config.toml
model = "image autoencoder"
dataset = "histories of elementary cellular automata, time running down"
train_examples = 147500
image_size = 64
crop_scale_min = 0.8
horizontal_flip = false
bottleneck = "plain"
downsampling_factor = 8
encoder_arch = "repvgg"
encoder_norm = "batchnorm"
encoder_activation = "gelu"
encoder_depths = [2, 5, 5]
encoder_kernel_size = 3
encoder_stem = "deep"
encoder_widths = [64, 128, 256]
loss = "mse"
latent_channels = 16
decoder_norm = "groupnorm"
decoder_activation = "gelu"
decoder_weight_standardization = false
decoder_widths = [48, 48, 96, 192]
decoder_blocks_per_level = 2
decoder_block = "basic"
decoder_dropout = 0.05
decoder_attention = false
decoder_upsampling = "pixel_shuffle"
init = "kaiming_normal"
residual_init = "none"
optimizer = "normuon"
muon_scale = "match_rms_adamw"
lr = 0.0017
momentum = 0.98
nesterov = true
orthogonalizer = "polar_express"
adamw_lr_other_params = 0.0016
grad_clip = 1.0
steps = 8000
batch_size = 192
epochs = 10.4
lr_schedule = "step"
warmup_steps = 240
weight_decay = 0.4
adamw_weight_decay_other_params = 0.05
Rows from block 10 of the encoder of a small image autoencoder, named by matrix and row number. Rows with one number belong to one channel. Each number is 500 + 50 x the weight over its row's rms, rounded and kept within 0 to 999. All counts start at 0. Numbers have three digits each.
After each channel's rows are labels from the 100 images, of 14976, where the channel reaches its highest value: "top examples" is what is common among them. Only what is clearly more common there than usual is listed. The data: histories of elementary cellular automata, time running down.
# c3: 3x3 conv (encoder.blocks.10.c3.weight, 256x256x3x3, each kernel summed), inputs 192-255
# c1: pointwise conv (encoder.blocks.10.c1.weight, 256x256x1x1), inputs 192-255

c3.6:392493448490588490480384606485426484461476512502447467458408502516440500419506532482439483549479500516466592514484484527453419477432527450413541491534384419506563480503480493520416520469497498
c1.6:460489577451578520508434544515508533528490530480578402505532497535434502437500551503481496496564486530544510494525550535498409517396442434474519493554535457468498447481514480491430524417511475
top examples: large cells

c3.120:438480475495614544518460512367441510531430502529559557451455484515522533431475461496507503527458527484551563585484528435369420505485498503456495456474523453552484398481477447492427481553601401
c1.120:482463477509553531499506464411441470502492518504583633451478500502525549480468508459533483519498547535473528519505482443487448541476524538502483507478472466496480446418497493483520488554741474
top examples: large cells; 111 turns on; 000 turns on

c3.239:457462541531443460505450555484518511520494515501453496490487569571525457425509520526534546556447499505492421508504500519455405464442490471448213558555468418553496439470461461531420486476511546
c1.239:481492418532504485474488582495466474467504499513488441509534545462520517476511468507501612575466478493539496513515481516471456522488501500553114509520507407478492449496445482489489564510567508
top examples: 000 turns on; 111 turns on; sparse start

c3.148:623510555429547537492499550449505505477414335531505526594473519522488478469511506447522500539489445510529595557528438491478475564515524476473448522539528487589554440524466549482477495511577408
c1.148:521491503492508527496480530465552478504500503487495601540538578568461438505471516483505527462512492406505532519559523354569524546529529486552505522540511526526479510570485475504507515515581476
top examples: large cells; 101 turns on

c3.117:548520448507414424479519602589429523554406396568448445551509515545432480469571508529490498492499504551497539424528477520603465467461593550451547474544493484575555532568520543474508529564531491
c1.117:497544495505455483488540554547463492492477500535428442617484465518524507442511524504497477485511486517472577477531534515500468463534560537416449446477447486529539586520483509543508514500516485
top examples: large cells

c3.17:483499474485387453527547471496531470525557393563480510452485504496433503457614450479503512483482505423500540447502369509532466452465523511471498469541433463564529403544544522460468480514471474
c1.17:530523535498440347539517507487531471509544487564465513471497515508466505498522493481536527509516488528513532488491417474525478472458506530469498497531457461524559454566517543473508517494482486
top examples: 111 turns on; 110 turns on; 011 turns on; 101 turns on

c3.13:512499514514442490461424503460561556509444566454548414545495465459452395420526465542521475535479492544555437481463531527520430480484433499450518612478488425438501462565472476500457485467471530
c1.13:517521513514512506472485502468525514498432510449530471479525486511486387497490488524519464510507512483558501425547498431509474471512498457455559569496531477511510506590507503510519522397503496
top examples: large cells

c3.205:536486567518472470476447531464497488506180436486528488539462533538432437441519427472505514492476444438600533515547425493552424439460555515472526517502530427519473381500459546431450514492506375
c1.205:533520565475473432446458546410492457520000503470437526505542494503456405450467461481517460563514429476582522575534457497483429467435493414456511526451535491502479444557488531471490542513433447
top examples: 011 turns on; 111 turns on

c3.249:473471566494541468530428478495471481490521482469485520437465537458413490505475464443471447508571486535539543441505469446487465478448489456496487517498521508402448487514468106434483328435447528
c1.249:536476546524532514491448459512511507532523482442477529457524530482435498497480522436475505478527495489617539555540508497510510486499480484497521667657540516482445527494490000495481449426453542
top examples: large cells; sparse start

c3.152:539514475501489454437526572484532543474483500531556519587454443509517623497469517544473489568433520448556545537492531424465489487493580500463461534475489461566592473477518588514477572421480483
c1.152:493539451477490479472494486513546501474516522489533426492491468454529590527541516535503502502512538541487521488490541464513511584506539552539564552546486497528523497519506536544556530419477498
top examples: 111 turns on; 110 turns on; sparse start

c3.165:527520518513505478497499475456482463538510519517526502521519497496451545489512514466483501489490462531539525509465487489453467561511546489471511472535438466568507548510508522435438500487537549
c1.165:536493547486507460467549459468457484517490516520520564487531494518499530473516539507459489536509496509496461486512471481494447517470507513454563521566435500476522520495520544536445450485528503
top examples: 111 turns on

c3.108:572488524582461544515537541474467482523460418519462495455573472531543533485559439581491515493560542434514515482529477518612488555429563566502521475462447490566492529498522496469508474532515432
c1.108:505541521538515492488508505497506535496505506535449502541584499410515519496555514591469522513578537490418517489460462511565462515450474483494541513515502478498487533518510469550513446572527529
top examples: large cells

c3.168:517466513448499417509433493395566514501543534571578470535429490536451584454497492587478488460459436496503455525559423442502422462410465515482471475457483473525497447529467553480444534436528465
c1.168:500504516440482473515461520459516490501477489522500362498543540496506536487464538489537559480496452500512418453512477513523453532498517510464400526532479454511511488529559583496487478490495498
top examples: 111 turns on; 110 turns on; 011 turns on; large cells

c3.206:512504504540489502471518490487493532481555217481481490564576530520476508490448607535450476526493462528518463514476476367345469519492358472467531541503561483555498591547501502578471477543482550
c1.206:507536464526519538434511481541484508533547000436454516566575522526520547490434583474498506519464484406477479481469555407406476519498490499469549550495530475503457562513501495535481499540517565
top examples: large cells

c3.248:482474618501480422506435526409539488392560547512557535441455446563489528441473461525516455482476571478512494503468450350408482440458509510470444482479460461418518442562298438474448497471417515
c1.248:488519663507513544494490516497558558380512510505591516497511498496494516510447528483526446496506708505520460489484489298486456408485520520490491505509499493522450503502155473482481521500435504
top examples: 110 turns on; 011 turns on; 111 turns on; large cells

c3.181:450485420521531550449453531411552486494471385521440487483460496552517483475510478543501457556501479493576492484496512536511438492464446551476488509444454462459558447484497459513468504423528396
c1.181:519474462564496450473476513456555512492541502553500521482503520527471504505515501475531427444547565486573461565502546561536404510505514554534569502472477506469435447486536511549517507450491516
top examples: 011 turns on; 111 turns on

c3.173:451546540471414445474434478410601523501516490485573434574535477502477487425490414515490495502484466483474427512509403499441446533461473538459523646570473437535476422562469546481408564487602425
c1.173:484497526477434483480506530485707495560495513533460382542512490511453446525527496549518503511501507499499420483506506494485420467425530591503585507498489478512454488544515536476501530521847528
top examples: large cells

c3.184:491489493452507520477480547397522517527473507556552465581420451530496587484488430504531558482487539491513492503389524531490491549463532561490490615509466486504442587477436532471527528470529601
c1.184:492504466444482505461522516411539547525509507570511486503466502497475541504534459515485563526512490549495462463468503528475520546519518546532475546533487475511489553560489471505523561485484503
top examples: 111 turns on

c3.226:437493500437575415499454494511515478511395459460500516499457531488414503490453479431518504484425504491194500509482543511445431554424520507441465475511515455516441528518475549427470537503513610
c1.226:439479530488516434495496477542514507485438487505517457496490483512454518510475489464561466428457465482000520556500534503454509557441480494493501616492491504517478505452480590477514521462481550
top examples: 111 turns on; 110 turns on

c3.63:525473455533389524528494536512508537529502402512531504541506463471432500436518522524430474483495496451502463463505509507594469517461466545488558530566482439495536504458527508569450510492540486
c1.63:495462470496474461506483529527533507453506476539530531529499489484507483459568495514534493517514463484503483527540499494554535516506491503518529552547519422480501533450560553511469486522597534
top examples: 111 turns on; 011 turns on; 110 turns on; dense start

c3.216:490505577514447432478464510546509454519657490519504553473465524505420529398433451539517523507482533471481533534541488473493440315447517449455422448489398429582507478501506489478431504419561530
c1.216:480487600471463365544503521498498449483677515488525458482474553511460601432483474506498585455473667497515518499498553377428470305449489375498441519522501494522508477403534506523505522414447529
top examples: 011 turns on; 111 turns on

c3.118:559522418431512546448443455443489511572483455445421472487432465506514554464471489449471476554550465504420598474422480501522469547466512439436418557535525447577507469482512511490476425554485497
c1.118:500504409454563531497489497450520483515457445458510482541400432536501566490485528466545504544532479468493477458467477475466496507447501446463564502516502455544510434492523514514530493504460490
top examples: large cells; 010 turns on

c3.227:520471460530515490479537554589504495510431423520513514481409512458520503448483468482557547446508424509510245597505455453525443464487656554457581537503494436579523487482501486507476468508475429
c1.227:490494541502473496478526502550511511480434490522600507482421510538484468521512479534529562506569428499505000496519529472452479490520561519504611486487478486531518510483499520485462457498504507
top examples: large cells; 010 turns on

c3.9:460458501399582498509453383474495483478594433563529580525484489480458477500469529415494457451457436461522484473460551422466486513435514499473477460467456502488390446521505526369522526448431421
c1.9:497490524431507534489455414475499529478564528521505580503514538466478488525467519410534463484498476520469479506469539487497521516492469539485479466458482518488356451458495536411545527540434571
top examples: sparse start

c3.16:511558503526610445501420451437495488491486470551482481511426507467432535457463444537446492524468454495507517433490404487433418470459435507444532535489558421466460426567497534505420536528506473
c1.16:514528448520479459490435476471516523445530509528547457491480460445472538463434515579495516494550580493522489484441489499483396562482479479485465530495556454503474442538499471592461491546469458
top examples: 111 turns on; large cells

c3.66:487506515516470426402483508502458501538519493522515459540439538514498498442478540513523525528538433568534546373423493425400423547483483534445447438538555436561530493521473531467454458535412486
c1.66:452491487511518496473461500467444472487472511487546548450508556514467487484513508523463563504536435498545521265492520481496450479469483457490475473481537499479504512547455521516395505504454486
top examples: large cells

c3.132:484500510534646499483469549477472480516506441607486466598427501539529492461477501441422451514500441543518553506488458452426426470422510549464500502548625455433485505542450508488456428505446524
c1.132:526476512522593501474483479463511481513480464549482483498542483517502480458411511500459386504528474519534542519495531466529452482474504537430510512594568492471546529493438466488491488472447533
top examples: large cells

c3.106:543514449493551535476414455526442498491577443504456493508512497495524548427474464490507514464397501560537540561512391513482454532476485477484586523407593442542533402512467513472431482501502540
c1.106:538508500509519526500486527553440532511540474476491514512462578494484498443526493518539472512505520580495517514547465512550468501479482517493640521449501482524508491509546536476461497548478508
top examples: 000 turns on; large cells; sparse start

c3.49:491440416532430428461484582510418488551513458490416517470387461492535477486546486615570477482517495468552565405523477448550423427480515409446553487547479497540490433448518573542451479497479521
c1.49:501414469508488412420487512516428513536511473543409533513493473518523511459502528510528477389487461548520548479449583469480439464545487366489479577622530510548516474484483527472568431507502474
top examples: sparse start

c3.245:545493458501548526467468519492453521509486499510461475508522460467552425470503508535513498466469436484563472499444509501568463520498459537445512404500449449502185508441475529450465546527458469
c1.245:519525469492510554475529463502493511490558484530470547482503470479564485510466449461525487512481489471497463491503520490515455492522501540533496448469500479514000455513504479421442546475491519
top examples: 111 turns on

c3.212:455491500417460536503409504424472447488536582522504551399460177563479482456539468557513482514484468489473547456534449539376483455460542450467511570484524456532527512489535472516477505623486479
c1.212:485513505457504511502482496433498500496539535546460500504517000494453515452588484542510517479475488499526515485512514475458448427467497512550471515467548464506512512536531441448463514555494506
top examples: 111 turns on; 011 turns on

c3.112:502484530546435538439426497507466511485569594536485577486457474528453565461478514528538528481476466551497516459530462464446447562444576500444553457516481433540511508510492560420450543476475534
c1.112:490489458480536524471483486509520517499545484527458507514515487519525525502472550538520619502511505490485493452512515483513455510520542450482523511507517495530526515504497491482519480500458507
top examples: large cells

c3.98:488494618512385485497462510425490560490464560549494470490448537585453481422467504497459536470481418547537417454521458432378435476448460473413537549510415428448437455483483578543430495548479485
c1.98:521494580459440541530491521493480545547458563548439441529466521549479447464493497488505575523539488433504475447574528414416464495422478514455543536513479451471419495365491555545418498515411503
top examples: 000 turns on; large cells